Weights of a small image embedding model.
Data: trained on rosettes with rotational symmetry, 195000 training examples.
Rows from block 4, named by matrix and row number. Each number is 200 + 40 x the weight over its row's rms, rounded and kept within 0 to 999. All counts start at 0. After the name is the row's rms in percent of the matrix's.
# b520: branch 3 second 3x3 conv (model.blocks.4.b5.2.0.weight, 60x60x3x3, standardized in use), inputs 12-23, a 3x3 kernel for each
b520.0,102,183,250,267,165,223,213,217,205,239,149,179,182,203,140,175,222,162,198,123,206,238,145,187,207,226,192,226,202,194,206,200,222,205,193,212,207,217,217,219,214,216,230,230,219,223,156,227,249,123,185,203,177,157,210,222,265,252,134,252,239,80,174,236,171,208,219,167,176,193,194,202,234,254,262,263,230,226,258,219,169,207,203,201,218,252,255,258,254,264,262,121,146,179,82,167,153,230,239,177,335,244,172,311,216,162,223,229,187
b520.1,119,276,211,235,245,228,238,171,213,209,236,169,217,202,202,217,141,139,175,260,202,232,210,231,250,199,223,197,191,198,183,218,206,185,207,183,172,186,190,187,187,181,182,187,190,185,232,217,242,248,200,214,238,235,193,256,196,184,298,186,134,313,241,118,253,209,195,228,236,229,221,198,173,222,201,215,260,226,174,243,237,193,201,229,273,185,200,226,160,200,235,246,226,123,224,281,207,173,272,237,209,177,129,161,174,182,193,180,173
b520.2,113,148,177,174,138,151,169,318,285,234,161,156,167,213,201,196,279,252,213,134,164,196,140,173,212,311,308,256,213,212,212,200,201,207,205,200,197,205,206,211,205,204,211,206,210,209,135,162,209,92,154,221,237,250,274,221,225,219,144,176,216,146,177,204,195,202,215,196,215,223,222,220,216,226,206,216,208,163,186,178,131,190,180,212,215,179,189,196,198,168,172,160,214,233,141,236,255,138,196,215,228,211,196,241,252,207,183,200,198
b520.3,075,131,129,163,164,204,232,137,180,190,149,185,193,179,191,209,145,169,218,99,162,201,163,202,189,131,124,107,233,214,258,220,210,234,227,211,207,240,272,239,264,245,253,249,260,248,172,190,203,198,192,207,163,132,113,211,216,245,185,201,250,190,164,208,220,257,247,231,246,251,235,250,230,203,216,275,204,230,228,289,197,197,242,239,246,209,205,230,206,239,247,152,156,164,198,133,154,190,198,208,216,203,163,224,167,156,190,216,168
b520.4,100,317,243,247,282,222,207,132,151,138,276,224,217,235,197,156,165,164,140,321,278,234,268,226,214,125,153,161,186,192,183,179,204,205,188,203,213,182,191,177,197,190,179,181,188,186,214,186,181,194,200,208,119,140,186,146,219,229,159,236,261,142,207,265,236,205,201,204,178,170,177,179,184,103,200,202,125,215,221,112,170,196,175,184,176,184,191,202,166,177,190,221,215,216,140,164,180,183,217,215,182,171,195,192,216,213,255,245,221
b520.5,086,187,150,154,167,130,171,174,235,244,206,203,196,204,228,219,168,221,225,119,131,182,160,183,226,217,253,247,265,245,248,284,241,265,256,252,246,243,246,225,221,216,226,248,231,228,145,169,222,217,216,238,249,256,232,228,175,165,239,191,171,260,206,163,220,203,218,246,247,275,232,276,238,273,243,248,239,194,198,200,194,227,244,268,293,220,256,251,199,211,216,220,195,84,210,269,197,139,190,191,213,202,148,202,221,165,209,227,181
b520.6,101,257,246,265,227,283,258,115,181,239,211,237,216,234,198,181,213,160,210,221,257,242,255,270,254,145,170,227,175,164,165,162,182,161,179,190,212,156,152,178,191,161,168,182,149,149,199,224,204,207,268,233,144,157,184,179,235,208,157,259,221,94,218,196,181,185,200,191,126,138,190,127,153,185,220,184,115,206,213,101,176,192,189,176,173,232,235,230,201,226,227,154,128,141,151,141,135,213,229,196,251,221,232,206,209,198,238,241,253
b520.7,094,224,176,189,132,138,190,146,203,210,206,147,163,161,146,221,171,161,220,197,168,180,124,175,204,180,233,229,217,211,214,219,210,206,215,189,183,222,201,226,220,223,206,221,209,190,193,199,212,201,178,229,229,282,239,269,204,205,278,184,159,269,255,174,191,171,190,169,178,224,224,221,162,234,244,235,247,235,157,190,220,220,212,225,272,195,204,194,164,192,208,194,202,107,205,241,232,156,235,244,214,189,196,209,230,243,248,207,181
b520.8,083,321,321,316,187,205,226,163,235,196,271,258,229,196,180,205,205,194,195,271,291,290,150,166,220,132,174,150,205,234,256,201,227,234,195,193,229,227,197,200,206,213,220,223,192,227,231,233,248,153,189,194,174,213,191,151,170,185,167,178,193,172,198,203,251,261,263,211,222,245,233,232,218,164,188,199,149,162,196,141,174,213,205,201,190,188,209,223,213,184,244,241,260,223,228,201,188,253,260,256,237,215,221,293,248,224,308,237,238
b520.9,113,213,198,190,115,124,156,123,183,214,215,159,166,167,147,176,161,183,216,165,116,148,75,106,146,123,210,228,242,238,244,236,224,234,216,221,232,234,245,244,235,238,235,238,242,236,170,141,148,160,179,196,208,248,233,213,180,191,240,195,148,276,277,178,201,204,202,204,200,215,196,217,237,255,204,230,278,236,182,195,236,214,218,250,270,203,245,250,171,184,222,180,145,118,207,203,158,163,230,246,207,232,199,187,217,224,225,200,197
b520.10,084,136,181,244,149,166,204,187,240,236,231,217,288,211,229,240,228,211,226,137,204,229,181,200,215,261,247,247,209,219,216,236,207,219,228,234,202,239,227,252,207,231,234,241,222,224,130,202,232,205,168,177,261,267,207,203,161,131,192,123,101,176,169,105,218,215,246,247,230,208,281,279,252,208,189,223,208,205,225,137,168,188,258,238,276,234,223,238,215,203,203,180,184,140,208,279,216,160,239,209,183,104,106,216,173,174,204,172,120
b520.11,122,344,294,268,201,206,200,123,166,131,242,238,245,180,208,213,179,186,157,345,302,264,181,198,209,132,166,156,196,222,227,199,216,228,211,208,218,212,213,210,216,209,207,212,213,211,261,222,235,204,155,171,181,191,181,168,177,228,180,178,221,188,210,241,229,234,232,194,213,226,205,198,197,130,186,222,204,253,230,141,230,240,208,201,216,197,202,199,191,187,197,236,264,234,166,191,227,136,168,252,161,168,162,226,195,228,285,221,200
b520.12,100,147,175,218,104,167,188,226,228,217,144,158,161,209,186,165,255,199,203,119,158,200,129,187,218,242,224,215,226,228,231,224,224,238,239,224,224,213,223,225,207,222,207,204,205,203,151,187,225,122,198,224,171,203,257,223,252,264,149,220,251,101,182,230,174,196,247,200,186,206,181,210,238,204,217,236,234,225,228,216,146,201,187,227,212,185,222,250,217,199,210,154,190,245,121,203,251,110,209,257,259,220,173,312,261,188,234,235,178
b520.13,105,155,147,172,206,165,162,304,269,189,169,150,168,207,206,189,207,226,205,114,102,163,181,158,167,292,272,204,191,210,195,196,203,204,216,201,201,207,209,202,197,195,198,210,211,200,155,157,175,211,191,196,295,321,256,228,202,229,257,204,198,315,238,188,177,157,168,166,178,182,192,199,186,260,233,251,298,210,198,255,219,209,168,170,203,183,183,177,218,187,186,87,132,91,138,189,146,161,180,154,217,243,236,210,247,236,174,174,205
b520.14,107,171,239,269,109,232,274,171,230,282,186,201,160,223,204,203,253,234,261,193,248,258,161,216,245,196,236,277,181,168,180,158,168,152,159,189,179,199,195,189,198,194,202,189,203,198,204,247,269,89,190,248,164,158,244,188,232,223,89,240,222,96,222,196,168,178,187,202,200,180,175,194,186,181,212,160,159,187,177,205,197,160,161,193,180,200,211,206,209,195,191,187,132,161,203,203,152,233,255,179,170,117,108,155,125,150,133,204,222
b520.15,117,204,133,178,167,170,239,148,208,284,217,155,226,193,201,240,136,200,250,152,119,183,135,165,216,168,242,270,224,227,217,222,222,211,232,202,203,219,213,220,214,211,213,218,217,217,115,157,170,182,188,225,243,252,240,159,214,188,225,210,187,271,263,177,230,211,196,240,244,241,198,212,230,196,247,255,225,251,203,171,265,216,219,223,244,198,210,232,170,189,176,228,183,92,250,222,153,206,215,219,144,105,161,184,161,174,188,163,180
b520.16,089,208,180,247,247,257,271,179,281,290,193,177,227,210,217,238,208,200,261,163,157,191,183,216,238,156,240,244,231,228,239,244,224,217,222,225,208,242,232,242,239,241,233,245,237,253,165,148,160,201,203,215,191,217,204,173,191,160,243,183,130,267,219,114,212,237,231,221,236,226,226,236,206,214,235,221,265,236,177,178,199,176,231,221,241,204,195,217,165,197,190,199,165,126,196,185,115,130,144,127,190,199,223,217,208,223,221,172,196
b520.17,091,162,152,133,194,229,187,255,278,177,185,192,143,217,223,153,243,181,182,164,137,91,223,215,161,266,253,226,211,200,203,237,204,208,229,218,207,210,236,217,216,232,223,228,238,247,155,130,143,232,240,191,203,262,235,197,211,172,202,223,196,174,251,255,190,217,192,227,195,192,271,237,221,245,231,200,195,225,180,115,144,200,242,181,169,235,233,242,269,260,251,143,145,134,214,158,156,206,209,218,265,236,196,265,182,171,227,143,134
b520.18,112,291,230,227,222,219,177,134,152,131,298,288,221,254,231,181,192,179,174,332,289,249,263,230,205,145,145,132,185,183,192,196,197,205,185,188,200,198,179,188,192,201,186,170,198,195,216,188,213,186,187,190,177,149,146,134,185,257,138,197,249,147,193,240,238,212,194,221,200,166,221,167,201,110,176,204,94,181,199,97,163,185,193,171,181,190,159,186,191,180,174,238,222,236,189,156,218,201,157,224,183,171,152,191,192,195,221,197,197
b520.19,089,150,158,231,204,234,254,148,192,247,186,210,185,217,187,193,188,138,161,158,210,218,224,265,220,162,180,218,164,151,179,157,151,162,133,139,185,249,214,181,225,190,209,194,227,227,192,227,207,202,250,239,164,125,150,214,260,218,181,222,232,146,144,218,145,193,207,171,208,197,154,206,196,207,206,183,157,183,157,196,134,167,193,152,201,193,214,201,203,256,238,144,142,126,133,156,110,218,197,168,320,232,183,292,204,156,246,240,245
b520.20,116,223,230,212,191,230,225,75,66,162,227,269,213,226,200,198,161,162,225,275,285,222,258,236,206,89,52,159,180,174,177,182,166,157,174,177,174,167,172,167,172,169,169,164,163,168,239,246,192,214,229,203,118,65,112,168,206,221,155,223,236,158,191,207,230,213,197,225,185,169,140,146,154,168,177,122,118,198,194,185,213,182,194,174,133,173,189,181,178,216,233,250,195,220,236,196,171,225,201,186,129,114,146,132,124,153,184,224,206
b520.21,116,172,173,228,243,211,209,240,257,216,155,187,223,187,229,220,138,193,204,177,222,253,223,243,230,251,271,222,203,197,183,217,205,209,223,204,206,194,196,194,192,192,189,193,199,193,145,165,219,238,209,223,278,277,221,210,161,155,268,154,109,329,202,86,218,220,209,228,228,207,249,232,198,244,214,215,274,224,185,263,252,216,185,227,260,204,211,217,195,238,215,214,206,139,201,251,184,192,234,161,219,220,211,158,227,252,159,193,245
b520.22,092,172,188,230,230,251,208,194,191,170,208,215,176,216,189,128,180,190,152,137,187,260,209,238,228,157,143,180,180,206,188,195,185,212,175,197,198,201,218,211,230,201,195,204,220,239,161,205,213,201,240,241,140,110,152,186,251,231,177,227,269,162,150,266,150,170,238,178,223,201,162,209,179,166,238,218,187,216,264,316,198,237,238,229,219,231,199,177,172,220,229,175,119,158,192,181,142,239,187,155,267,208,130,232,226,117,217,265,193
b520.23,102,204,155,200,250,215,195,238,291,268,160,147,179,179,205,201,142,209,231,161,156,207,206,231,213,247,304,273,209,210,208,224,220,226,233,219,216,210,207,216,213,198,204,213,211,213,173,186,221,263,216,240,286,307,265,233,184,174,285,192,161,316,197,141,222,219,207,196,215,215,199,224,225,242,209,218,251,181,147,212,192,176,194,223,244,200,222,201,189,220,168,160,143,79,167,207,117,162,203,124,210,242,239,177,273,267,205,213,222
b520.24,102,159,175,207,200,194,177,287,285,225,183,196,219,231,253,226,204,249,251,103,146,205,159,190,180,263,286,214,232,231,215,228,236,240,247,230,237,245,242,244,240,242,236,246,249,243,114,136,184,179,163,188,273,256,211,200,168,150,241,167,152,291,191,136,237,232,213,237,234,232,241,240,237,260,197,202,284,196,181,230,190,183,224,241,264,257,236,230,270,264,218,146,149,109,183,235,172,195,191,145,184,214,211,178,256,240,162,194,209
b520.25,097,194,222,203,172,196,277,204,232,226,121,159,155,145,184,197,148,242,233,187,190,202,119,208,234,157,205,224,182,189,201,207,209,230,209,189,224,226,216,223,249,221,243,231,236,253,232,250,197,178,202,219,118,143,207,254,231,218,226,178,210,172,136,194,190,210,234,174,205,248,204,208,243,163,193,219,238,183,189,310,211,191,190,215,220,175,230,209,234,232,212,138,154,174,148,163,187,169,136,173,213,156,196,229,224,171,205,234,191
b520.26,115,214,260,266,169,246,275,119,169,292,200,236,208,206,221,237,204,225,268,225,257,247,187,247,265,130,180,288,200,183,191,197,194,197,172,203,190,215,220,222,220,218,213,212,213,210,214,249,226,136,231,259,99,109,210,185,223,192,143,243,200,96,180,155,231,211,187,236,214,203,175,181,190,227,234,203,209,254,219,215,267,190,191,200,187,180,188,181,193,192,189,169,112,144,165,147,110,175,176,116,167,141,162,178,184,194,218,242,273
b520.27,101,159,168,214,236,211,220,217,227,235,114,173,143,172,167,157,154,221,178,106,142,216,212,194,219,197,174,199,181,200,202,200,234,238,206,258,264,220,196,217,202,236,225,220,210,225,158,176,202,187,215,222,176,137,187,164,232,233,186,214,241,176,142,235,158,186,249,182,208,197,214,255,220,228,223,264,224,178,219,241,151,218,180,160,179,204,225,209,229,258,208,112,186,178,182,192,224,241,247,192,275,221,161,266,194,128,200,175,157
b520.28,081,223,193,229,179,176,254,196,232,271,232,193,200,227,215,210,280,209,237,209,188,199,189,181,215,235,256,278,229,189,205,195,225,187,188,222,215,277,238,225,240,216,228,231,222,216,232,202,193,127,191,205,153,240,262,160,197,167,129,227,160,62,196,182,231,241,242,279,224,226,282,263,235,160,206,195,202,231,180,164,196,205,225,220,187,204,234,210,214,183,171,224,169,182,221,194,135,188,177,153,215,194,193,238,202,218,270,260,276
b520.29,086,149,163,181,155,254,211,152,236,215,172,214,157,176,167,150,181,189,169,97,168,212,194,242,222,170,204,168,190,201,241,212,203,232,212,248,252,240,248,233,192,229,206,208,222,229,200,178,196,173,192,234,137,132,159,217,235,235,189,194,244,135,147,256,174,211,248,159,238,226,157,226,220,265,218,256,211,172,244,214,148,206,197,188,188,241,237,182,198,264,207,76,102,145,114,154,183,228,193,193,318,262,215,273,228,122,259,206,180
b520.30,085,191,145,199,196,162,187,123,156,129,191,159,164,204,159,117,152,137,136,212,201,213,219,179,185,145,115,163,187,191,189,200,174,202,185,189,195,186,182,185,194,181,183,200,176,194,182,225,238,156,159,179,87,88,160,202,256,273,177,254,253,155,196,234,195,197,181,171,188,182,181,191,192,157,212,248,174,192,205,190,203,179,175,191,174,187,207,192,157,191,214,267,245,222,250,244,225,229,258,271,333,262,190,290,249,210,246,258,233
b520.31,124,141,190,203,130,150,151,108,141,166,147,216,235,161,235,199,176,250,233,163,210,211,155,174,142,95,140,177,208,216,208,203,196,189,224,219,227,217,220,214,210,213,219,209,214,222,159,145,143,154,138,119,94,126,145,196,122,198,219,141,213,218,169,167,189,245,249,173,184,170,161,195,229,229,170,200,215,192,201,228,205,197,185,179,151,210,238,221,207,217,225,260,259,313,264,207,268,280,212,262,194,188,148,209,199,177,219,225,206
b520.32,097,181,156,146,144,97,145,195,151,183,157,150,123,181,125,81,180,141,136,204,151,164,155,80,88,195,168,182,140,149,185,157,142,169,161,180,191,196,192,189,186,195,212,179,187,211,196,202,195,177,138,170,189,214,218,171,234,268,133,182,230,176,201,231,144,174,208,150,148,171,194,190,206,218,207,198,183,210,204,197,203,192,236,194,172,233,243,224,172,216,229,210,233,294,227,246,241,239,266,218,263,245,199,291,259,201,234,204,201
b520.33,099,194,233,249,224,221,220,318,288,243,139,164,179,167,178,198,185,212,220,195,207,201,192,185,198,298,279,220,164,169,155,184,169,159,185,170,167,156,157,158,154,167,157,171,176,173,217,229,215,230,219,226,304,303,258,225,180,182,254,178,186,327,206,136,179,158,150,144,162,176,182,173,174,222,200,203,286,195,163,267,220,165,141,175,185,146,164,150,186,184,147,164,189,142,133,169,173,152,167,160,190,225,231,202,246,248,153,183,202
b520.34,106,145,185,194,120,122,164,156,179,187,165,217,209,142,199,195,192,238,208,184,174,217,138,123,136,162,177,172,188,213,199,187,181,175,211,220,222,220,231,218,217,218,218,214,213,212,152,138,159,131,115,134,139,171,176,146,171,231,165,165,214,163,159,193,184,221,238,131,134,153,183,207,173,198,160,179,206,226,232,224,206,208,203,194,157,251,279,242,255,285,281,261,302,346,216,196,280,248,238,281,177,167,114,222,144,142,208,196,145
b520.35,098,169,156,201,131,145,184,168,190,141,196,162,135,174,207,202,150,214,216,98,111,155,104,168,180,144,190,201,211,228,213,189,187,214,178,161,167,173,190,182,194,214,219,189,204,200,180,163,173,227,213,199,209,195,172,239,218,204,264,174,187,256,178,150,187,201,133,200,233,214,218,230,226,243,242,269,285,208,172,237,237,200,194,236,241,189,213,219,240,254,228,141,104,87,230,219,192,265,294,261,237,256,262,176,281,222,174,204,183
b520.36,090,195,154,202,253,203,209,196,257,266,173,168,201,184,218,202,117,194,228,197,190,214,240,252,237,234,289,278,185,187,176,184,201,193,207,170,183,179,194,179,186,177,177,192,192,183,160,178,216,268,217,233,278,282,232,233,175,197,310,191,165,348,223,118,216,201,192,209,196,210,197,224,206,251,236,185,260,219,155,193,195,163,178,188,219,195,216,197,184,218,208,193,173,141,174,212,168,158,179,151,187,228,243,160,240,265,195,182,211
b520.37,109,106,52,129,242,182,162,255,240,212,213,166,198,233,222,205,194,190,196,131,107,167,243,218,202,289,302,256,187,190,180,200,192,187,199,178,177,176,174,177,173,179,175,183,177,181,159,140,149,260,212,201,283,284,272,242,222,198,274,231,231,273,251,238,180,171,179,207,214,210,194,216,221,226,232,245,232,208,220,189,182,220,203,212,207,195,194,191,142,165,159,152,151,112,238,236,171,189,174,163,189,196,179,181,152,146,178,109,135
b520.38,088,265,181,173,307,227,232,248,261,276,240,192,195,220,218,234,209,201,204,221,177,212,233,252,270,216,285,268,188,183,190,189,182,172,236,207,155,174,151,184,196,200,197,181,214,192,242,232,240,253,223,269,247,276,256,248,191,206,261,159,168,249,177,152,236,189,176,227,246,252,227,218,180,227,185,223,200,182,192,213,191,222,205,236,228,214,202,193,164,204,163,205,138,49,242,216,148,166,209,149,137,112,129,220,198,180,216,189,164
b520.39,086,149,89,158,224,205,200,236,268,234,181,161,172,221,226,205,195,198,209,160,114,148,218,229,209,234,311,283,177,180,173,191,161,175,177,184,154,141,164,160,158,165,145,151,154,145,160,164,186,247,211,233,265,276,282,175,222,241,235,215,259,242,260,236,172,160,149,209,187,204,217,206,203,225,233,257,203,189,188,158,160,197,198,182,183,184,198,165,150,138,148,144,155,91,194,200,151,169,160,153,200,197,212,212,186,166,174,156,186
b520.40,079,236,270,301,159,223,191,152,179,204,205,245,232,199,224,148,205,192,185,243,285,288,164,261,242,172,230,196,172,175,198,171,189,168,163,183,198,213,182,200,215,221,189,204,223,204,238,302,218,148,227,258,123,174,210,233,231,214,178,255,268,108,155,258,218,233,199,187,188,164,193,223,208,209,243,259,209,209,209,206,167,137,189,206,193,200,231,208,199,199,184,251,155,168,210,162,180,288,203,217,248,176,139,270,167,149,252,205,200
b520.41,082,148,138,165,203,241,218,202,183,193,164,206,178,177,210,155,161,153,122,156,211,225,227,254,211,164,205,190,200,193,190,205,180,165,186,191,158,214,164,196,227,194,196,170,211,175,190,211,242,194,239,287,172,112,155,188,222,236,186,231,273,201,157,205,114,136,203,151,182,171,210,180,163,191,218,238,156,166,240,238,174,186,189,204,213,192,211,193,172,167,159,206,185,168,214,223,151,219,167,180,217,173,150,235,215,139,226,287,224
b520.42,107,227,155,161,320,220,181,200,230,228,264,232,235,227,243,240,158,202,205,242,177,195,293,237,205,220,257,221,186,197,198,216,212,213,211,202,216,206,201,197,202,204,197,204,207,204,199,171,205,324,221,195,247,271,239,191,186,249,235,191,219,227,234,219,213,203,207,219,229,233,216,215,213,182,209,261,186,211,252,132,228,273,256,228,223,207,194,199,166,175,178,197,203,176,240,238,201,187,177,185,163,168,175,172,135,159,224,117,143
b520.43,077,244,187,249,213,183,238,281,278,279,164,169,176,177,197,233,213,239,209,177,206,228,186,243,291,278,349,302,160,165,151,177,175,140,130,155,139,162,141,128,147,141,177,146,143,145,276,236,260,261,248,270,303,277,285,287,225,227,266,213,198,233,209,210,151,171,160,156,204,191,189,167,161,190,195,186,229,169,160,213,151,193,157,163,196,161,169,151,193,163,173,162,167,90,163,241,179,171,198,183,223,231,171,212,238,177,202,171,156
b520.44,112,254,169,184,308,211,199,174,220,248,261,204,214,208,202,219,143,177,229,253,201,204,301,226,205,201,258,251,184,184,180,202,192,193,195,182,175,185,187,179,184,181,180,188,192,179,210,174,198,327,199,186,230,265,235,220,202,244,257,210,194,250,275,213,196,194,188,208,208,207,193,199,226,214,218,229,190,214,223,139,221,237,210,206,211,174,193,202,148,153,156,185,198,173,225,254,215,189,234,228,148,131,147,156,117,150,212,116,138
b520.45,089,196,251,286,152,242,267,243,257,268,235,271,246,245,229,230,279,247,223,211,260,276,159,214,232,249,280,265,188,172,220,208,171,231,194,180,187,189,203,212,237,198,196,223,216,212,166,240,236,78,168,240,222,243,238,170,208,162,86,203,195,97,209,202,277,224,171,240,197,211,219,175,178,218,205,182,174,201,191,198,204,192,195,199,232,175,171,202,197,172,199,212,158,158,132,151,153,168,184,166,204,163,154,188,154,157,178,163,216
b520.46,096,160,182,218,194,163,196,359,325,252,226,210,183,260,219,200,299,225,200,176,215,214,152,162,173,324,275,228,174,187,199,182,181,206,194,180,206,190,202,216,209,206,204,196,197,189,127,178,204,106,154,171,248,266,241,145,208,225,115,202,211,113,200,243,184,220,226,196,208,175,252,228,200,189,201,201,197,162,191,176,169,196,182,184,209,217,201,212,178,162,208,229,249,252,216,213,232,228,265,272,244,181,127,217,179,154,159,157,167
b520.47,100,183,150,220,223,220,269,206,237,287,204,197,226,216,226,235,155,194,232,157,145,175,216,223,233,167,236,255,240,218,204,250,234,216,241,214,209,222,211,215,229,239,230,229,240,231,134,153,190,223,187,240,183,214,206,178,193,198,228,162,186,207,186,184,194,205,186,245,259,249,223,245,216,233,209,264,207,173,216,167,203,215,270,276,258,212,227,236,211,227,186,218,205,99,268,256,160,183,243,158,208,195,196,218,219,188,248,222,208
b520.48,104,195,197,222,168,232,242,38,68,210,240,287,258,256,241,227,180,200,264,236,216,213,213,222,210,63,79,190,214,206,209,212,214,208,230,238,224,214,201,200,215,216,208,200,210,210,175,182,176,176,192,201,74,62,137,149,181,170,193,211,172,171,187,146,232,212,180,239,190,182,160,167,195,163,176,177,129,202,180,136,229,214,188,207,188,174,208,204,156,199,203,263,181,166,234,185,168,224,204,198,168,183,213,162,164,228,192,236,299
b520.49,108,220,245,232,157,240,238,107,128,197,175,218,200,147,206,207,163,240,247,201,259,248,191,215,221,90,139,197,163,145,169,167,134,156,176,155,149,179,164,173,189,183,160,166,183,155,229,231,233,199,187,190,141,130,160,235,173,205,249,200,180,239,172,167,207,213,207,160,197,207,185,175,193,181,168,132,166,176,185,220,201,173,129,143,140,178,129,119,194,152,137,240,248,245,202,153,187,233,126,191,169,189,190,180,170,211,193,185,259
b520.50,120,106,87,119,156,133,139,230,236,194,154,159,202,211,239,228,221,239,224,92,89,144,161,153,168,263,295,224,187,197,182,193,191,190,204,185,189,182,187,185,182,185,183,189,187,186,115,143,161,206,191,179,246,283,264,238,232,219,252,246,231,248,272,240,177,170,157,186,200,180,195,221,207,236,223,225,238,219,204,141,179,205,190,204,204,190,185,197,186,160,171,135,146,121,213,237,188,229,201,212,196,198,207,235,210,192,187,128,150
b520.51,100,97,112,155,205,153,146,271,227,208,179,178,199,222,236,211,240,235,222,128,109,159,190,189,172,253,253,192,194,199,195,200,212,216,233,211,196,213,225,217,211,203,221,219,229,226,134,133,171,223,197,221,263,226,207,210,229,225,215,209,248,242,180,207,191,190,183,192,215,203,169,206,211,223,238,247,185,134,215,199,153,235,225,256,225,200,222,207,189,188,157,130,164,108,231,267,159,213,215,145,210,230,243,255,254,224,197,214,231
b520.52,126,240,246,227,181,166,140,211,136,123,219,278,197,218,196,142,200,194,202,245,264,242,218,151,105,195,124,135,191,183,178,176,164,161,178,184,171,168,166,172,166,173,165,162,163,169,195,223,230,208,152,129,233,167,137,127,146,235,138,163,202,223,197,194,218,226,207,181,147,119,173,174,154,155,142,145,127,192,191,175,183,155,182,126,98,175,182,147,176,233,223,267,236,271,230,162,217,243,201,218,204,184,164,208,167,210,159,199,226
b520.53,098,225,247,287,184,268,254,179,191,233,220,279,231,229,256,229,254,234,233,233,255,244,196,257,248,175,189,257,180,194,174,186,184,173,163,181,202,214,224,198,224,232,206,226,219,230,180,193,181,146,202,220,119,145,210,120,168,124,82,166,155,41,139,172,206,205,138,247,192,151,173,178,211,150,197,208,188,213,194,157,193,198,213,191,197,216,224,208,214,190,193,212,157,158,157,182,197,196,178,210,183,163,186,179,196,243,256,274,293
b520.54,098,206,207,233,109,140,171,242,264,242,157,152,197,157,180,184,131,198,218,202,206,207,114,156,189,240,254,219,183,195,197,195,192,191,195,211,210,212,206,204,218,213,213,204,202,214,201,217,222,176,187,193,269,239,182,235,188,188,256,179,139,353,233,70,193,208,216,185,193,208,216,185,205,267,213,207,334,220,181,320,281,199,194,208,248,188,206,222,180,208,213,190,215,141,152,195,178,169,222,214,206,190,165,178,219,197,186,211,216
b520.55,103,205,200,211,215,164,164,252,255,210,167,164,200,194,206,214,178,210,215,178,173,182,189,173,189,261,298,228,184,187,171,183,191,181,196,177,169,185,182,180,181,177,174,183,184,178,189,197,209,244,216,224,309,368,298,257,186,190,320,202,184,358,265,193,175,164,166,158,176,172,177,187,179,221,216,251,300,218,187,234,227,203,171,207,221,182,182,193,173,176,165,175,148,67,180,226,140,156,207,173,194,195,202,193,227,223,204,187,204
b520.56,097,248,216,245,270,230,245,188,240,281,204,230,203,218,229,233,149,186,281,188,186,222,187,192,217,168,226,274,219,199,206,223,193,203,216,186,193,215,222,225,234,214,210,234,214,205,144,134,184,218,183,212,227,262,242,202,152,194,242,160,159,271,224,126,237,230,230,221,244,241,225,221,220,242,210,248,241,235,206,188,260,222,224,228,243,193,227,249,132,195,201,167,166,161,216,210,168,194,220,191,195,161,157,180,160,189,252,165,205
b520.57,104,303,221,217,224,146,151,126,118,87,279,217,194,230,168,167,218,173,152,304,237,198,208,154,178,151,144,135,173,192,183,177,200,203,173,190,201,172,181,178,178,182,182,171,185,179,229,234,225,204,173,179,178,179,176,145,239,246,146,235,237,144,226,244,228,203,188,187,187,199,199,192,196,92,187,221,111,206,205,133,189,192,169,169,188,194,170,186,171,158,161,224,243,229,169,225,243,174,235,271,195,192,176,199,221,202,238,228,198
b520.58,077,92,111,201,198,193,169,182,184,206,190,200,205,232,216,225,200,232,236,101,132,204,221,203,230,167,168,205,170,172,221,173,217,215,221,223,228,160,219,198,220,165,226,230,221,211,153,215,214,195,217,234,133,135,164,159,239,245,154,233,228,149,143,222,189,222,212,190,234,196,176,226,214,238,271,278,189,182,220,244,179,244,216,230,212,224,232,196,216,230,238,198,135,147,195,189,176,224,225,224,264,195,173,264,227,209,203,215,185
b520.59,086,216,179,212,257,247,238,220,253,313,215,173,183,215,221,211,144,199,253,201,163,204,220,190,244,182,228,270,185,202,161,206,217,196,188,208,232,233,219,232,192,215,196,206,222,226,174,198,221,263,192,244,253,258,224,171,186,225,217,144,197,275,197,149,226,173,208,206,203,212,180,161,219,227,200,251,213,159,163,158,175,195,232,218,246,213,267,265,194,186,195,169,185,95,250,275,188,235,272,216,213,180,135,186,171,123,165,217,184